{
  "tokenizer": "word",
  "encoder_norm": "batchnorm",
  "encoder_depths": [2, 5, 2],
  "encoder_kernel_size": 3,
  "encoder_widths": [128, 256, 512],
  "decoder_inner_norm": false,
  "decoder_cross_attention_every": 1,
  "optimizer": "muon",
  "muon_scale": "original",
  "lr": 0.013,
  "momentum": 0.9,
  "adamw_lr_other_params": 0.0022
}
Rows from block 6 of the image encoder, named by matrix and row number. Each number is 128 + 24 x the weight over its row's rms, rounded and kept within 0 to 255. All counts start at 0. Numbers have three digits each. After the name is the row's rms in percent of the matrix's.
# mid10: scale 2 3x3 conv (encoder.blocks.6.mid.1.0.weight, 64x64x3x3), inputs 32-39, a 3x3 kernel for each
mid10.0 098:101114144172135108121150138091110122107116097116153093134120118128121109156167140102117097091133129101099124099132073138103090132141114112127114113128080115119137105162157078104145096109159097112146113119141119131120
mid10.1 111:125153136112122097070131156131117092122165107092137117118110096107110107135142116112142171088211178089162160115129127108180121121137155125126140146151138169146139116127124115137108084094082111121110122141084097132105
mid10.2 103:136122098131180106154137121100119159101140152146130106179138139124118132173192193124099110114108130174163146138142143110137112128147137114099112123127121135117123090097123111155227169198191110100116121132148161180145
mid10.3 114:148135123131182119123121120112136113120108114137110137131138142148134123156153105120157114147155131140134134103099108106101132126112123106138135111134144119125143182157161214179112131102102158133143174133122176116112
mid10.4 091:135142131128127111098126157116111113120099115122092102115127154113126109127124138140092113133114092116099111125089141084091125143101130127144159101085083136172140063111127105102119145087173117131131108112116140076148
mid10.5 099:124137124102117124107125146145167103140147092165159153138129136130100124134151121143164088157151112132127119158145106147158099173181126204134131140123116176154115143145146150126132120153131113135104142120095133131121
mid10.6 095:219141150173087209178106136115098123150071115114110109073086116111087111122122116089081099092099117094136160122099120137124137109116151106112097128125153116114142118120115119096106115110134135092085096098109084095124
mid10.7 091:124123157110124084111125122122153120107129106120120078115112130126167141152114127106120161145098114135113093097135132120094126134151113109104093139129110114148130121117137112100110101123150092123111119095116147109183
mid10.8 124:142145164175199157132038019120119114122126143124141155104100134097115128133169169144135115124125140132138137121161125112162114104132132111133140133141147111130122074077095103120156101154203112105123124142165137149145
mid10.9 114:113143130140139174091098109117109100152146132163169128133115099152140120178157133142146104144148125181154144139130134133113134147119131117135112138159129130111126101105068153182111185218160100107135155142118176176137
mid10.10 089:089143121127140080078158169138137158113095123131099099152111118141110133129118100139120098145119113126135148117156136148101171131126132154169132109119112133151133104085106103139109103081127158118147130123157147102180
mid10.11 100:112114136120119132089119081098092115128119101111132150120140137124081098139147146086125098066139115101115121097134103127135132120109135146146121174112121114149132074100127125153104104138121086125114096169101121127141
mid10.12 106:134113113107137119159213190118130118114141095151128101098097067111133058098101113159120135156124139129143126111100130140132166114131181124093122100119140123131133174172142130153121144155071135155127151175155131165123
mid10.13 100:170096093126133093138128124121133075121123086127119115136130156133099115156129141121157147132146125146144119120140113118122118131114137093144118124119124156137112105123106074096114117083116147082123105076115092136124
mid10.14 093:107121115105113146124133092132169137092091146183138173147116123139137136149149133137165167098139149169164132102138169125140172160129173109145152151128134179127151106131105145142136144114151126113079128128107135128129
mid10.15 096:069125116133205107087168134105141130118080093124097116085099128125098117145112122128130158158107114154138108152135184143126132142122130139105126169135101148101107122070127095069086126128114129128126109100097094105113
mid10.16 094:073099089132119118163147115163136073123162117127164078172149110139121136125151116124128115101120115112149118125146106123144132123136135126153137126143129134076115095133142088067098100102118141154129128100131147145158
mid10.17 109:084147102158180114159134093114086121107096133146145138100108156103112157126172147081125156107111142145128159088110080097129127141170152136115120114093130153117121154107128109115132114152123107131133099122106129148134
mid10.18 112:090101097180136078112157096101145126149156096110141123109128105104167122100140094107100118129109085107119111106109139095122108122140127128136115118130124119125136163175165149132147148166108106122128127101107129098135
mid10.19 102:189143149132089150140136146149140126144132089097125126141131122152160137121133140094102106116090158090096114114106123134109117113122117147150132128151109131151134112176142121129132091104111112175144133163153134147151
mid10.20 106:103116071086140117116099147117120144132102133101106104083100117081127115111125073074104105123092116127122151112132145084123132103105142104119101111120115120112108092120131131097123138097106132116133115074115117113126
mid10.21 093:154080115121128083105109137115116167134106125099133147103131136139139159120100092094084107121113107126117088108129096116137112094122153110103096072107107121097113126109115121144127145131147144098092111087111133120159
mid10.22 093:129171130111141089210168155137114145101109096102090138111145121091106106148084132150103126133142125130117116139117151121137121118147152115111111112118140097125141143151105082098105133108109149106113124096111127110119
mid10.23 095:165142108100148136146168141117148136117160130123142116128134111157146143187119127108109114104123109087097106126109121111124100140136106106123122120089073133125120133115149131106110155179132082110097142126115128149126
mid10.24 093:130148120113084109102133144135139116177132167159203154104139104107153104139112123116146122154120126127146152179144111176123126127141138169174164131167167112117088168168099116132146131111094121135117111118092113109122
mid10.25 107:138134138151122136142119118131143130180121154122127130121144132138128133120130154130132169133138143092117113158165126165151158103136117180142133127128109071121104101168202104154153123113121126132172138150148132127125
mid10.26 088:093126132151099067132140198142149121129095076097102158146127129115126142113119127141163119156111144137134103121137133133109130143128138146127152121127173098094126152166127108094078121097143143143126153115109109138122
mid10.27 089:114147091137095168143157109118109086118119159119126103152105094133133170116134131131123158135136142127093127147104123118130132111096067135120116142113129109081089153117111113092097109091122107110095131149134114121112
mid10.28 087:146120162104124134172079078145158134115126147125147153141104101091081086103093157125117150122126112116137141117147140136134111111144137113126152138135148152135109119107084096074113101131163107146089115139129116160134
mid10.29 090:109123142141184148178135149129138128099115114112106091132102084087091099072085110150152131099108106125107121122103104121127127138105120145179143131130116124138123125125131084058102114070126082119146120101117137096108
mid10.30 094:125145119093166107044231145121139135096128152151127109124093130093095158102082131133098134102100097109121127119123152111139159129129128147125107138129149131135133143125121084105114083103109097132133085142127149131119
mid10.31 095:103171125187187182173152168129122112122125095118120107151125131112098105113111076121103109123109105121130127136106170117150168154133112132102102119093126139124099095114094108087051085092105098110113101128116105099095
mid10.32 101:116149124116103104126108095126134147102104133106134159161162148108173116099141129087096127129121089138150122090109124121085118146176184114112121132121120141139197158158130185144139141112132131122129161122141158164141
mid10.33 098:174217157153132087113236134120083079151147117146107128165166115146141116112100097131103134122122100145126111110136134119151115093126138112099120131104105097106117164192135155151112169118111145121094120144108128126160
mid10.34 094:124148128150120126139078087101096098145172112129135131108131138158162116145126146107103116078128094103119095104093093087121117095090115112129093100093129108098110162117125132166130153123156127141112123134119148172137
mid10.35 092:148128125187134146093149157109099181086103131138107147107160139099164165149152133107124140080129105151101151123121133071119130110074170130121110164123114134079134120129136102089133105124130116108097123119125098105126
mid10.36 090:136143169121098152132156157139123143147134103105119098164179145105071083153129157155136111137102117120107121131148122130091134146113108101091146115110120149171156150156121113063083098090081088096152122109092127119113
mid10.37 102:112107087110150104201148108133143115128106195088122129120139120122114158113105107165160134141146153133122112136153130106120167084095089166136154118143154150113106104133157102136173104109137101141155113153157089103152
mid10.38 094:134140122136083115135167134157145141130105139118141121104116103162174140147139109150145121113110084115127139114111093133120111129100138153125097127130131114095105152181156207196173190174117168138111155131121144119095
mid10.39 101:131131118095082139082064104120089124122112119129108104124147150117106134131101097145079110139092122165110114098090115093103124169123140115129106128115116129127126152172217169150169079145112158148167156154173149148119
mid10.40 110:103159140150168156147117109096157173112139180108119143104108131159173167159125118105124126110117136147153128127157188121117167114117114101127152124126117098108119139083103144168158148157153143134119126132152117126115
mid10.41 108:149114139091063131162109150139121129101131144116113122118127087154163109154149122134165150117127154091078114122138145110116130135091142148153118143130128137114117112165094152145114112152118131129121147130134118139138
mid10.42 106:115172186129122144146116133106141115159154118121129113143116134168115154123147109125127103139124124100115106121142096115116146099102115157111113137105127109125106128112129162129098137116110127122113181148110151165125
mid10.43 097:115069113153105139147094072140105101152147139131131141126104145156125119160142153146129129139130095115111116140111148086119147115089125108114113115097130093103127160132078132073130141125105144130136152125123151109099
mid10.44 090:099058115101093150213116098132089113125113102125092079125098136100084124133092104144144111130099117118102109151145115076085100113132113146170158118168144152137149153104123103106109124078087141130111104113121121095133
mid10.45 103:136135132098135110116105091137115085120138106109136117117101110121087074152119118103096117120133106156096131125100109099137106137114152144123155121120126143125132145106087164095079175148136129119139121154126115073100
mid10.46 102:139147100137184157184255148100123102109135099092116110123117100119093112114076142124129133116120120156154147135167153133104172113173137133152101143142131144122120116098081097114084091095083150146153122153152109139107
mid10.47 091:120099135119149074130093138127095078114149177137125114148141150166153146125154097151104104079083107140123099137162116092100107146143124111132147150141116135127118085102109120139126125117105140146169101133114088113116
mid10.48 120:144119081155128131121101132187149126196132099182151100164136155179112123120111104165148143117116115136109104149139115140152124123111127139123125154166122136123117159145139144124122094106085150119126153137120128131119
mid10.49 090:118133125125170127130127130147185136121174137156208103108122111130140142136142102115153122129168146122166132138144127136187161150191135113171154130139148121135122111115107110108101157135150124101119117092093116112123
mid10.50 099:156090130170138108132140103113140147161095166153157150118094122123136109144118112119184124128166168155170140115166134140140201155153133146149112146126104148130129132085103100142136088087112129101123093101115104096131
mid10.51 113:117092084102137129158187210086138130110092178132134165114104109073142139143136128101121114133135166135156151107157113113114147172182178132140152123127153114154148103155161094142137074117109121132135115121120109153142
mid10.52 103:131120166141105116113111131101123098129153128114116159126109094161142147114131113147161154178170142122122133150172138149172139092097151144178156130140106140099124113182153111123144119129149121127132102128137140133145
mid10.53 113:157183150096149167027064142123138131165129100140143131101115111141193162134155138109121168104150117121139137112119168111113112127101114101121134099086106119115093084126114175191166175155102124123136115123129141165142
mid10.54 095:131131117119135136133119132081119106127163121139153133153173127135160165132134118115117136080132146146126165115130098129107089113142114128116128124109131112114087130113163123102166101122138135105129111120197079139190
mid10.55 111:116119079166123114165199151123127178115112170103163169137117133104096174097130147142109130112134127123117150130145134107133142110135132111117137141147140142134105120141183126119184117128171145141139137147133148126144
mid10.56 097:079099130216232117138133154149157139117150154115091139125086130127115127128115097093131106149123106130097125096134106117121114142120142138105085144135118108133126124109124094141117129148138158131131121109151128145130
mid10.57 096:158119123112119150142159141092169184143169148124134099111153190128181128130112123123143110153116147127102143150132151122135127125102093121146138128105100122101107121140164158144154130151100108120121130143160094118128
mid10.58 101:160124201127113134111113123163173219112132091101092119126181174111130130115105122121108145104132111097110091122143166112139115128118140114118089140121135120110125122136180140103102105087114141151148111150131128110101
mid10.59 106:124116128138144126167130146109101115147171162083124128113094120124110106134132092125142112169199139148148107132130114143198133155151105122132155118139149110139124164122143144145157163111135163133128140115124126120141
mid10.60 101:149153141118040077128082077171122111169143136140103150140163115168148130126134144123125121158122107152102109149121114146092115123110141149106151142115116080120097133143144095139119156125117079119114103131081131101102
mid10.61 095:137145126095132125118106137145165102175152170153191142108140120135141167131101155128160090141174162140162183144171091163157152128155105167165148140154147107087122100127155159117097136149123109143143136111130132131128
mid10.62 090:218168179117131119119144135129127133158108102146115102072145166122153098144151089142096150131130094097140138133083100152127088111123101136137119134118145113159168091089105138116105112122102115133163099137102128119123
mid10.63 099:112136132116145155148159159120108107173147163131136158131158164170170158119146157123124156163157172150139125151120116158133169130120106124147115121150158094118130145082109134080088143153122125111135115114118093092101